python train.py --dataset="scattered letters and digits in many colours" --train_examples=48750 --image_size=32 --encoder_activation="quick_gelu" --encoder_mlp_ratio=6 --decoder_norm="groupnorm" --beta1=0.9 --eps=1e-08 --batch_size=128 --lr_schedule="linear" --warmup_steps=1240
Rows from block 2 of the encoder of a small image VQ-VAE, named by matrix and row number. Rows with one number belong to one neuron. Each number is 500 + 50 x the weight over its row's rms, rounded and kept within 0 to 999. All counts start at 0. Numbers have three digits each.
After each neuron's rows are labels from the 100 images, of 14976, where the neuron reaches its highest value: "top examples" is what is common among them; "peak at" is the part of the image that holds the peak. Only what is clearly more common there than usual is listed. The data: scattered letters and digits in many colours. In brackets: how many of the 100, against the usual share in percent.
# fc1: MLP up (encoder.blocks.2.mlp.fc1.weight, 1152x192), inputs 0-63
# fc2: MLP down (encoder.blocks.2.mlp.fc2.weight, 192x1152, transposed), outputs 0-63

fc1.367:494516526499530433493527436509465412402494425516436529462468532570449547573460576505431407484579455510444588505500460453473484543523580556522537465495435452498428490436511475453423516471520498
fc2.367:412566515512525541478493537495589485486464557520585454595502445452417458517509477544462551496509503466463473541457485546527594378512536576544450463542545389426544355488586474535480565515609481
top examples: yellow (70 vs 19.5); white (58 vs 19.4); orange (53 vs 19.3); the character I (26 vs 9.3)
peak at: top right (38 vs 14.1)

fc1.251:494530469559479617409548540602472496474556554649533523459462478487458531521532564562540484507565455538534541483538488511571574477439444525516539519460486455565522417534586532425559530536447478
fc2.251:563446491451565455511450480465480417463532542362518517532425510554493494487480495606528434499485517606460492499501533553526483467484399604511528558516518579582611593464432594452455540447526510
top examples: white (63 vs 19.4); yellow (49 vs 19.5); pink (49 vs 19.7); count: six (37 vs 16.4)
peak at: middle right (33 vs 9.4)

fc1.239:508520517452544492495554535474440473530511516579436556537415520490471503443529458385435554531476506551557511549579503408479537477475433487546579506554504488504492538466470471442533582562486491
fc2.239:448505548502504550483530586436516557592536514402426533532538459529380576558478564556478534489525437435418468516490516524512539432486520610430485499488534423522479508497592442554560507484514470
top examples: green (100 vs 39.1)
peak at: bottom right (34 vs 14.1); bottom left (32 vs 14.1)

fc1.567:530529538438523396506510541433564525520553557445564469549500546536487442463549406486486575478526468529416437525396537494563501531445590499452561493565542456557541498506514513486511479533525537
fc2.567:520404486464497465645472462498454598570414509553481470565514527510481495618459560541513496601465283481553405503476454492504519534450512433448431455521441446476563486591458473515559508536552534
top examples: count: one (55 vs 17.2)
peak at: bottom right (44 vs 14.1)

fc1.420:503580547435484551529512516516517387508475480542462478480550432484458593512415468484437424535459558499523490491484553399505525502482424533527496538577448577450494494564499467535367568483506454
fc2.420:526451493568482535548500463568412522469602544485454449491482560434490411550547427476461506424510524394491529447542499536443497487540536405559416480546544534491585486549471453505533546444510501
top examples: purple (43 vs 19.7); blue (40 vs 20)
peak at: top right (66 vs 14.1)

fc1.473:506440493482492480447465405482521504529469394504467522625511516594536510462480461484540456504544493560497509558496501493510523551474429476489463448452542426531420431438480462549413478574506518
fc2.473:569565565496572453590497608508489597506504530472464430579500410425459478502436592515471526432460514464503555548420508578486532571559518617402535497529446510384462500471449520528549540460474507
top examples: yellow (51 vs 19.5); white (49 vs 19.4); pink (41 vs 19.7)
peak at: top right (37 vs 14.1)

fc1.365:463447498537520540431569464378474562501548461468499509581487546475519499492536594384617537476529544554432588538492563482493504512560433482485481537505597525515448539441527484459451534445427485
fc2.365:488533439411524445498498586504436557561476437504440436704483523584518413520482447474487461549521466548549558445435458477475436540461566521528516497547441486456584517500430463551530499522524446
top examples: brown (55 vs 19.9); black (49 vs 19.7); blue (41 vs 20)
peak at: top left (36 vs 14.1)

fc1.288:477483452447551606524592543440535520476456532568511607463470508530474464520505552539473571517597534594468543497399471537500550559471561548473493534427463493561467531485526450449462539554475392
fc2.288:458508481501506375536569492551553518518584585530500519556514560427492530428460496494475480570505421438452549484466480447583526452503544379538455561553528522539440488509493592412488579515532470
top examples: yellow (55 vs 19.5); white (43 vs 19.4); pink (40 vs 19.7)
peak at: top left (73 vs 14.1)

fc1.494:445539517443524484561502437543467517468484475464518476540544508457562542491542430466528590448466541575520517539531574495421510482394434435425516476425395503447413514573507489450488511440451464
fc2.494:498512475549537543553477565546448472477523532573414464546495561495404479528464587464490445410470446445533555556490444415507422507520472504523492521507563454477522482486463464485532461542487604
top examples: pink (57 vs 19.7); white (54 vs 19.4)
peak at: top left (38 vs 14.1)

fc1.50:438508540524542521540575508476442468419464500435574564569493492515437513425391432426406488476509466503545558481475485506429469491557535496485563608541499479542500511542442554591510553486471490
fc2.50:522492423560519572572539466584500513519473453561460424437594527397532489579548524555503459538529479512438464490533462605480508538470560425592507456543479449592485459589486548413460553426523441
top examples: orange (51 vs 19.3); white (51 vs 19.4); yellow (46 vs 19.5); pink (44 vs 19.7)
peak at: top left (55 vs 14.1); top centre (26 vs 9.4)

fc1.756:549525588566526502605511572512457473466481586389553574491492540539429542507537520501579517490508421564499489522536533479509505450518545495513497460492511429645491428508578513473472441508563465
fc2.756:562453441476519556488443403427473438470456504569511423441482505443487539409525480482548496503573609528559555489559509561483513600521437438509535480512509516354523564445515494505460468440461452
top examples: orange (45 vs 19.3); yellow (45 vs 19.5); white (43 vs 19.4); pink (41 vs 19.7)
peak at: top right (32 vs 14.1)

fc1.472:520478531495620548465520601447477567440539463418499554428535472527476504406485594501456472551513503543539550538411482492518478504529516449453499533491645554505502516513444406482479488485494537
fc2.472:475551534428696546498532467446552446503500468558475562503389566543509512572582479450505491435543483542456435505590506473573571464513495481447525474468496504492521455375508520473574528512462462
top examples: brown (55 vs 19.9); black (54 vs 19.7); blue (50 vs 20); purple (46 vs 19.7)
peak at: top right (48 vs 14.1)

fc1.330:505503491532411603516544437541440457480473482433419574465483482434480427488547555539509497479499625522517594492483494511512472512544417454670445562506529501461506537582448534542435471497416467
fc2.330:583517524540463427515531503403551488467482486475426440413500524485469579481428435520533473480569505475423385505408472437512507481534526582537537508485490462482481464415526469507445508536533468
top examples: red (77 vs 39.4); blue (48 vs 20); brown (47 vs 19.9); black (45 vs 19.7)
peak at: top right (36 vs 14.1); middle right (26 vs 9.4)

fc1.212:444413599532591527567480485528496503461523546400559533482438461628481469589521452472424550464460474541514469504525555420524539493510507555555470578531500480531554485479445506509543495413542465
fc2.212:536509456548469447515505578485559505501438552525514602537578438468421514476562591521523530539557573539433499453539511530499497460528476372467484460529539520542419458440412528473464520485594483
top examples: teal (66 vs 40); white (48 vs 19.4); yellow (40 vs 19.5)
peak at: top left (35 vs 14.1)

fc1.727:441582493488417514442480476480524437413449410481541551450498541477538440424531595515547503549464524537500477554485571514494481530576568463533465475548505534602551532568567504435486499592491519
fc2.727:523436561543530495562437495465538527522496549564396337431474553513424485548415542479434550552464419468542477497527511439475534428424524503510438438518435500411478470520474502529517574501456538
top examples: count: one (51 vs 17.2); count: two (38 vs 16.6)
peak at: bottom right (50 vs 14.1)

fc1.169:512556535478553486476543463516378469562516529568425538478596527508447496397477453466435566426507495483419447470437551489562504528449513489469474467457470552475489547490428398388549544486507560
fc2.169:497515501510513450568493418461525432544472538502476494597478510495439531557517500419493582490397561480511445467502499563493534393523465620366532498510507519393455433437375458471458483469513477
top examples: count: six (61 vs 16.4); orange (49 vs 19.3); white (46 vs 19.4); yellow (45 vs 19.5)
peak at: top right (49 vs 14.1)

fc1.281:498518473485484571493555486479449530526453427536461543493497503412447451374463526646556475556514603480510496476497452500511506474572463462500421520528479463515477463460460484508467464531423476
fc2.281:491609507560480431480443528535519477539514624508429533414535452508505445521414488549429543536418499342518560542515478439464583499426557614518525486512527481463576382557392579520444589486539519
top examples: yellow (71 vs 19.5); white (62 vs 19.4)
peak at: bottom right (34 vs 14.1)

fc1.521:515478479531487572557473520481438562491530454486367545379495474574478454514526488455474512536458513556467378527551508412502598449537489527535499564457533452485524542450490515503540516471461512
fc2.521:442530498486464394585491449553499458512525444426539449465465449484526430524478566568441515370446615451484507488519477528460460440562538521452571558534474541585416497549504414479546526520544527
top examples: black (60 vs 19.7); brown (44 vs 19.9); blue (40 vs 20); count: five (36 vs 16.5)
peak at: top left (33 vs 14.1)

fc1.724:486504510423463499490493461584457519481467558470488464495437485540465509509464369466567508568479564561501496507518499530533592479559503594462530488456537506514573421487515446472473476463539482
fc2.724:487537505581494472547543491427412485532534546521497521537505555533460441507497502582450499441525434615458507455604493528466531577565506535540492446485497486470498522435457482486535512552548499
top examples: black (57 vs 19.7)
peak at: top right (32 vs 14.1)

fc1.220:458541512489529608479529481527467540580442469572421508495407500533524460506458396524482580576478450501547516540397491512479566564575568503554475440535620475578461548538417494478559511460450510
fc2.220:522487522477472525484500587536517473427499514498580580414488506509500500583562522528521550457508491557489402453608539472453506479498499431440439501454537527445430512448509461533520563522428499
top examples: brown (59 vs 19.9); purple (53 vs 19.7); black (51 vs 19.7); blue (46 vs 20)
peak at: top right (60 vs 14.1)

fc1.582:462524560479522563485483523471463525511548427483421482522567489545516510388499537575525577448546532605504497551429545435536468464457485432407515469459595526473533586540441459444491460442444576
fc2.582:576372482464448450578527441446473398539518514504494477678449503437433560517529545503480446593454538472485545548550502494458525464528475478554483551494440444456516447537472470508482500528492457
top examples: pink (67 vs 19.7); white (62 vs 19.4); orange (57 vs 19.3); count: six (50 vs 16.4)
peak at: top left (32 vs 14.1); middle left (28 vs 9.4)

fc1.660:440455500541553496509491548498495506509527482463459498447492476490568516506475413540546471500566487587419461467518510500505465513519518512474612411520604468514541526493452434540491511485591511
fc2.660:559462530502432443449515573372541568480418452483624527398441492448560534475544471505423518396438538516570555542505513561468539424503509484492467435514488546359491520584508511565532504573406483
top examples: brown (63 vs 19.9); black (60 vs 19.7); blue (46 vs 20); purple (40 vs 19.7)
peak at: top right (35 vs 14.1)

fc1.226:452437506475446487500544614535427451483450386564385523533454515597512483468508427427485473553541574596597405535444570554549522541532518520482466492536570535495528539491395422556454467524503406
fc2.226:420424496413596445459541478580531585558448560423580545476550497493529540515503577565469524461443474448506538543505509510489514508415459465492477553480577547567494550503509561531551493484500562
top examples: brown (59 vs 19.9); purple (55 vs 19.7); blue (52 vs 20); count: six (50 vs 16.4)
peak at: middle right (25 vs 9.4)

fc1.113:486466482501575541557572417482567440530581507520489488543549459431441517492506503471532415578633520536514477535544484569467471499500546523548530500528477539432476441433475490501444498417548593
fc2.113:501494549493405464487491476411493530455408500503522564369519502500588568505445528375561512563515538362512504473469551346420456516532528493546505458496630526472503526600497457418522512456561519
top examples: blue (42 vs 20)
peak at: bottom centre (44 vs 9.4)

fc1.222:498516527566468508440486624499571539490514468521427520505536484499503487384420556574537537438492511406431512559490491499596540551362585481471503501378605548514457504539370476403451497453537579
fc2.222:487491431479451495462588550563503545522527556473404458610539519547508529493474522371568496480472483519551508460420530506427435496554522517554497464530539400476478482456505484449564595550536439
top examples: yellow (97 vs 19.5); white (47 vs 19.4); orange (43 vs 19.3); pink (43 vs 19.7)
peak at: bottom centre (25 vs 9.4)

fc1.523:439514585468491550571560635473481518524527500435521475551509475590445534410459530495507458459516539568518555465425518487539614545504499454562621527465474440508530551348515488480503448455525451
fc2.523:528464429457456499473515493527465495555536521638462567457579543546516455578515468526518351480564532516507490441516513518441440475487461543464473556519499574466511519445492413519532447447490532
top examples: blue (41 vs 20)
peak at: top left (35 vs 14.1)

fc1.29:497555496510498602517506551440432450448465568501510540551485511467519478485559485460607534455652437520510542491534551554524508532472535488469609444449506504516497542461477529500483428504515528
fc2.29:486477421470501581462516469516511627474563483545491464433501481581566524477541505499564453398477509393464557490473458418489439488468490437645440513584522460495517539554539506501574530543503499
top examples: brown (44 vs 19.9)
peak at: bottom left (55 vs 14.1)

fc1.315:484583553506442522479495615512489519451566521586459525489419527618483482499551456526479419507588605526472638511545481507541531483454535454521461521395435495538342523459563451516538463572457471
fc2.315:536521457454530450538534502543514452507491529449591452522586525407530572442478510399410544577437508525602499467552530462494376491500486467468440562607496468415500407523466493425479555502511479
top examples: brown (40 vs 19.9)
peak at: middle left (28 vs 9.4)

fc1.398:523440498441557476455533557521474539581530549573456585571528441519571435503505516492541510514533492487456515513504495479515585463411479475451513467461510547496518492530483503494505513464596562
fc2.398:532540554453457497514449430517545451475514639444582421589456509452430506511462402418556511523571539443564446517532510481494578526477525544446511509496495589453477498492518508511601454603472534
top examples: red (76 vs 39.4); count: six (72 vs 16.4); brown (69 vs 19.9); black (63 vs 19.7)
peak at: bottom right (33 vs 14.1)

fc1.41:487505490525594524424536525550553523553487462383382530488561508537487479480462503600553566502500561550498484519403477489511616523469558499527477453515592455491481515568517516555456557481509548
fc2.41:515534536484550577538539488542531539504445479552482482480545422601437569536389587512497500451497530523475481522552509423486521523401490579540504491518538406578466457407542387640451507488479521
top examples: white (53 vs 19.4); pink (47 vs 19.7); yellow (46 vs 19.5); orange (44 vs 19.3)
peak at: top left (52 vs 14.1)

fc1.14:456486512465440551585527468548579500511466458488353506507522541478474521557533507475451465573457615476448499534489436682505521459382512539463398557540526538423468580565486525517555488516541514
fc2.14:459503501533512447518504513582493557522467421569493522512544392447499577446466509517473536417538493638578475477507539551539503528390413509494485499457456480452503526453586499520447520520506465
top examples: teal (99 vs 40); yellow (42 vs 19.5); orange (41 vs 19.3)
peak at: middle left (30 vs 9.4)

fc1.624:555509483437480412491522600454522489570568578464473555535531511537468441446511478527475625524529490490512452554403547472593547459407543487422576465539666513595463574535438448460520509505503524
fc2.624:557447498490527473574458476464472481615530528485456539517502471561432474557450541508437462578485413493518465566498466479460598519512560508496545459521465484555467476572462425517557566539518558
top examples: count: two (36 vs 16.6)
peak at: bottom centre (62 vs 9.4)

fc1.697:461514514445631399512558494458453551493576513458468619418480469547475533459456575409504530422537508523526431442551522487507533475405498440505588505483590432544429455429517478464561572539459519
fc2.697:514472513501596431465455512472522425542424540556444473511559485461553420490498427535647488477550442509583545473428471503523542535472516544463502442501516529398476521450410561479426391446533469
top examples: purple (53 vs 19.7); brown (52 vs 19.9); black (42 vs 19.7); blue (40 vs 20)
peak at: middle right (26 vs 9.4); middle left (26 vs 9.4)

fc1.732:467526606388603468444427543486542487531461469514512547614441524407513459481528533502436522419443593471464467435453498496591517503450459491620524548524511435478498485566554503493537507471428547
fc2.732:478512475575476577728555523511505530528528582495537506472504561546536502531500592413518465531512380492524426530527503473493514500468525383521473480472480596472513412546551484562526406571468524
top examples: pink (47 vs 19.7)
peak at: top right (58 vs 14.1)

fc1.392:521548476537583412502507396433486514459500505491540524483530521411516456495478526418484477387506530423455405508577445447531483533422577476569587552440441498500468483467493478459498529416425472
fc2.392:492484470441426492586544638525420494557481485538431483564470474549513535487433516458531519600466485453474552523554555406530590509551568488459561446494591448407544452476447512537475498559581483
top examples: red (72 vs 39.4); orange (42 vs 19.3)
peak at: top centre (27 vs 9.4)

fc1.87:495597480579485489493496383409441553427569455563493552472439590521461463529487466416492476457537523459490508473537478486582535454499493538439447506510505457537497461365482494481576512486478537
fc2.87:528588474523481428505452603466539493534446579414506446523508475472568542566342483599393592594531478420501479556517566490465432455463443544473499489463485544459466427473506509532439571466514494
top examples: pink (66 vs 19.7); white (59 vs 19.4); the character I (31 vs 9.3); the character L (30 vs 9.2)
peak at: middle right (28 vs 9.4)

fc1.691:467469501524524483449516478464507479528573557433517556493521464583488523432520442462435518511414481484561562482518517521464464550506538489492527594492578528506461541442466487452495566590434437
fc2.691:486441476453608615541539538435523536531427458539544572483656483449516513533519550561486435524551460626476525461439490508558644470526509418479536488449491410511502427488511519500477470433474470
top examples: teal (68 vs 40); white (41 vs 19.4)
peak at: top centre (33 vs 9.4)

fc1.532:464457508463449572445524502584478494437476588437419561525480542500501508514589525391493558617454489504501519558579556530503493515495456546523438477570541514515520474449580529534528469519563536
fc2.532:495534498465434499559529487528494520511554469461473335404429540479475638485437422541520533526573509520400642463493495486481532568524511448460510500548456511443429546481466466427487535598453386
top examples: teal (95 vs 40); pink (47 vs 19.7); white (46 vs 19.4); yellow (42 vs 19.5)
peak at: middle left (26 vs 9.4)

fc1.10:496530518549426495520584617378544533415563452498486559408531492488467470514603623437415453496502589438558462509563505467535433516468396492473413532524516457479514579450459512483452508451462414
fc2.10:501485522493499593532557454521450551496420390446488447458467468478550475513472529488565473462460496397494600459486546468478477530497474516507469546544513473479526558614537479416499510611588460
top examples: orange (45 vs 19.3); yellow (45 vs 19.5); white (42 vs 19.4); pink (40 vs 19.7)
peak at: middle right (30 vs 9.4)

fc1.663:480501518495603485437555468363498517482529433418506492583531497520536479498562449507530525559606473427486530511480500474609581524513587528489531483467567456446448460532566415482556476516500480
fc2.663:489455479512520409530565514465520490532464498496511445510531500511497520477546571489564461495555534505550447464487520410511442597304468471502463489472572544617580492424488530545443618408542451
top examples: brown (56 vs 19.9); black (47 vs 19.7)
peak at: top left (44 vs 14.1)

fc1.551:512505499460509611526482425665448538539483549551433571364447484440432524557523640522469489533457503589509528465578465620491490525515506405476391569487572540490481477573419492454489456484525518
fc2.551:524510560592572405494493598442566421524452558622545477527494455471543463443464480481511515539478554452477472513412469551579491462480523471443541522476376469586454532400592536531499630509604461
top examples: teal (76 vs 40); brown (49 vs 19.9); blue (49 vs 20); count: six (47 vs 16.4)
peak at: middle right (25 vs 9.4)

fc1.139:466494547489592472532527516558471552483495508475463466489551531399543448502450399536476528545499439514447564458490515394466479474435489497491428548514497483419467474537499536494490460418532526
fc2.139:497526470498491468504453623507489583460495449578542541489509462421414462464488448481524502497582565564503471538486542541459448514508453507479465510497509517472474423385372573544507547466556491
top examples: teal (71 vs 40); white (57 vs 19.4); orange (50 vs 19.3); pink (49 vs 19.7)
peak at: middle right (25 vs 9.4)

fc1.617:551562518480511591525487552486410532467606452413479436559508455435502516461434475447508498437478471497493565510482466504511561492522482520501520557494566528519547531511472551558538522501451459
fc2.617:539528429469534562513485559515487538475432375531573568472546518552459484490511472522594423444546500495492606505496470518528532494426514516539508496473473482498444537457529557574506511505554509
top examples: purple (45 vs 19.7)
peak at: middle right (33 vs 9.4); middle left (26 vs 9.4)

fc1.184:532544500528589547534524569531521577446493506548520513492518496439463506463507465441549516480626541660491452479376514539544489541518578537423585480509633530460496556468554430474531577353535516
fc2.184:505486457512502569526520506536543553492504569424535571530530456530576542440427528455513523504436484394408468528588515458481490550525493553544559531498390556525483449535496431389478434476437577
top examples: pink (60 vs 19.7); white (55 vs 19.4); orange (48 vs 19.3); count: six (36 vs 16.4)
peak at: top right (35 vs 14.1)

fc1.337:457486535505556548530512455542417393500550538475525506387486488559504447504483615467507420417548539540558524436482506480553456454441506509509560538506532498599483516520470513454504577512475489
fc2.337:494486538559456479484493480463520477396569473449524590556524533546420524525580457534532528552485449643449428548477508493545476533561533390618540434497540496605536514464449536541494504442615493
top examples: white (72 vs 19.4); yellow (54 vs 19.5); pink (45 vs 19.7)
peak at: top right (34 vs 14.1)

fc1.267:498565532537554507372528546455574401521505586478553540458463507515507500467515522471484519521508437408429452471487508446511490498405562548558529472532491474564493438469480520525515461583511514
fc2.267:473472463529456485546489500642499574513510528574455561519491426503449529458560614464480414437516493619459539498498487501491520467511454386461461515501385502411527446539566493492473531527528539
top examples: red (65 vs 39.4); purple (44 vs 19.7)
peak at: bottom right (36 vs 14.1)

fc1.56:514449601468469549462485495576429449453456577481417524471501538527492422555447602574489564471531471527466513551587536508506479586442507458504518518564522520468406468448445410424467470586410577
fc2.56:445478517563525370525599562445475574509479415555511373492453491501531510492458513469489450556498510424518578464505494431494519502466505405413554502502534512500522579649528518551531563494530489
top examples: teal (81 vs 40)
peak at: centre (29 vs 6.2)

fc1.213:474538573490472471586498562477453522445556394423376536535509491506532484545571556458508566512553477504510397467533549462560490509471386516495528452497583521532472467458456490489475421484528531
fc2.213:507479534517515590349564579549623451489510462627616538445475455497536594493494542514481473521567522519525499532391539534499545528464442519522527482430465477529547510478539597494464383538496481
top examples: count: one (41 vs 17.2)
peak at: bottom left (78 vs 14.1)

fc1.294:530469550525473491479520467555639460472477481581508545506445513463528594517486537467484563488489536487467570512538514535470515526459506482446416529509523473487507443460587472522485561500445533
fc2.294:406464503385495501546525531463394566507545499382511411596483513575549442510552486533478544481425469524520582476379493480468452502511455559424544540565469539482560478585459510493592562527539438
top examples: teal (98 vs 40)
peak at: top centre (28 vs 9.4)

fc1.181:503481534517496442500533532486468586529487530493573550412563480482519460547454517508414475462553560464506458568563511430428585455494543505501445448449441456540515515426581584488505537511473539
fc2.181:487460516494543560440511469548573436533432503503458443527505470444544501499490545519556563528521539387584462518478577469492551494503493527359536509513540538369505519425559487561498466529476526
top examples: black (47 vs 19.7); blue (41 vs 20)
peak at: bottom left (33 vs 14.1)

fc1.588:492541525486449537552530534423500379550492463581511546448473522491573451507536435590608431471578531567594478500432469506504464501491463515550468493511415512524402567447475527546501472510521547
fc2.588:517550515502573487502457433481517588474618524505369538497461564428501495498565521499493538451518526420432556463478488464460520529546544433413483435525567504501519481577496535387595591488491488
top examples: yellow (55 vs 19.5); white (44 vs 19.4); orange (43 vs 19.3)
peak at: bottom left (36 vs 14.1)

fc1.114:480523479506425647479508581516465460389452559533499511534509506441497421542396459577542530420486453474507526449478477502525560549535536502554444477537557555397552485492431554529388506491409508
fc2.114:516528458453478500560489436523381568481598476490471542501518485549565431537616537486384425559492474487522500491477489491483474545465485395624571531510466488487475570612514510494521552496362519
top examples: purple (60 vs 19.7); blue (49 vs 20); brown (44 vs 19.9); black (43 vs 19.7)
peak at: middle right (30 vs 9.4)

fc1.657:481443452454564444496542545495377556483508555426426559459439531565439483615515436471446522507494475435390492542603477484440536513443602580525477492470555472540526465465486491496538486555450516
fc2.657:551548468528502583549510486516560411498448539507438400461529489432557518491446477567557486406565488504504575516477475533558527515510487475510595546524457493327470491484541435549399437576494411
top examples: count: six (54 vs 16.4); blue (53 vs 20); black (52 vs 19.7); purple (43 vs 19.7)
peak at: middle right (28 vs 9.4)

fc1.47:530545537526540517495532420490479476389448463430539522496561565449433442523422522478539407489543589508387513447512492538486535494470513425530464429434483494437508423429510569417541434503434544
fc2.47:497477513561463482455466495398469461519557620556495563456512468570388473435555466577358502502459476478548519532554532410540578475532499564378443546567515399599552434478471463488463496383454518
top examples: yellow (69 vs 19.5); white (56 vs 19.4); orange (55 vs 19.3); pink (50 vs 19.7)
peak at: bottom right (55 vs 14.1); middle right (26 vs 9.4)

fc1.210:526533447488580446580547542648592510525468446497521531595549553477488534544495556457454491515425500441537459438382528372525488563452508474509455416497570515548597511513501520491549501489431509
fc2.210:481529509512497525460384547471393481437559510475478404437538547502482447483437543485533477401552420557475471473562515521465428521523485610483503501528503512529531490501471446519496408477508477
top examples: blue (44 vs 20); black (41 vs 19.7)
peak at: top right (47 vs 14.1)

fc1.760:442526513455540530403537399494515609547485408541498487605564450495417526572532494427417484505475549559490462551524488466502471455514550490527607505467557505531499551366474445508511421465563508
fc2.760:403530522475433496523515533483431481474460561479454451570518493466591455454431484561459517455517470548496543453541476549544469600485440496454508450497413490449526463524428506469496457506489420
top examples: pink (69 vs 19.7); white (58 vs 19.4); yellow (58 vs 19.5); orange (49 vs 19.3)
peak at: middle left (30 vs 9.4)

fc1.653:519487490403529388523452439433544541502484502569485450478577479376464585388504476381499595552499519495563500549459539496506438505445499500453536537548483519441471461422500567498512498482481483
fc2.653:508526599519493591536479423503524451557459469452485601542469447465521495448467434488483524534536366487490494547482524453537518418438514549577587497452491473513457465642481379606453439446440531
top examples: green (92 vs 39.1); pink (40 vs 19.7)
peak at: bottom centre (42 vs 9.4)

fc1.162:511483499529529549497517513405458380565482542365488495504573534543498528511474569567555421537519545601440489500552446564569541449494548414586456515466434510410533512541507469534441566483503503
fc2.162:505528540405513513494501455581557519461466493504528531603468487485457366531478498547485490473530536582506483547478529526547584504479412567527583490447521424529532513402477525518481477459532424
top examples: yellow (56 vs 19.5); pink (52 vs 19.7)
peak at: top left (44 vs 14.1)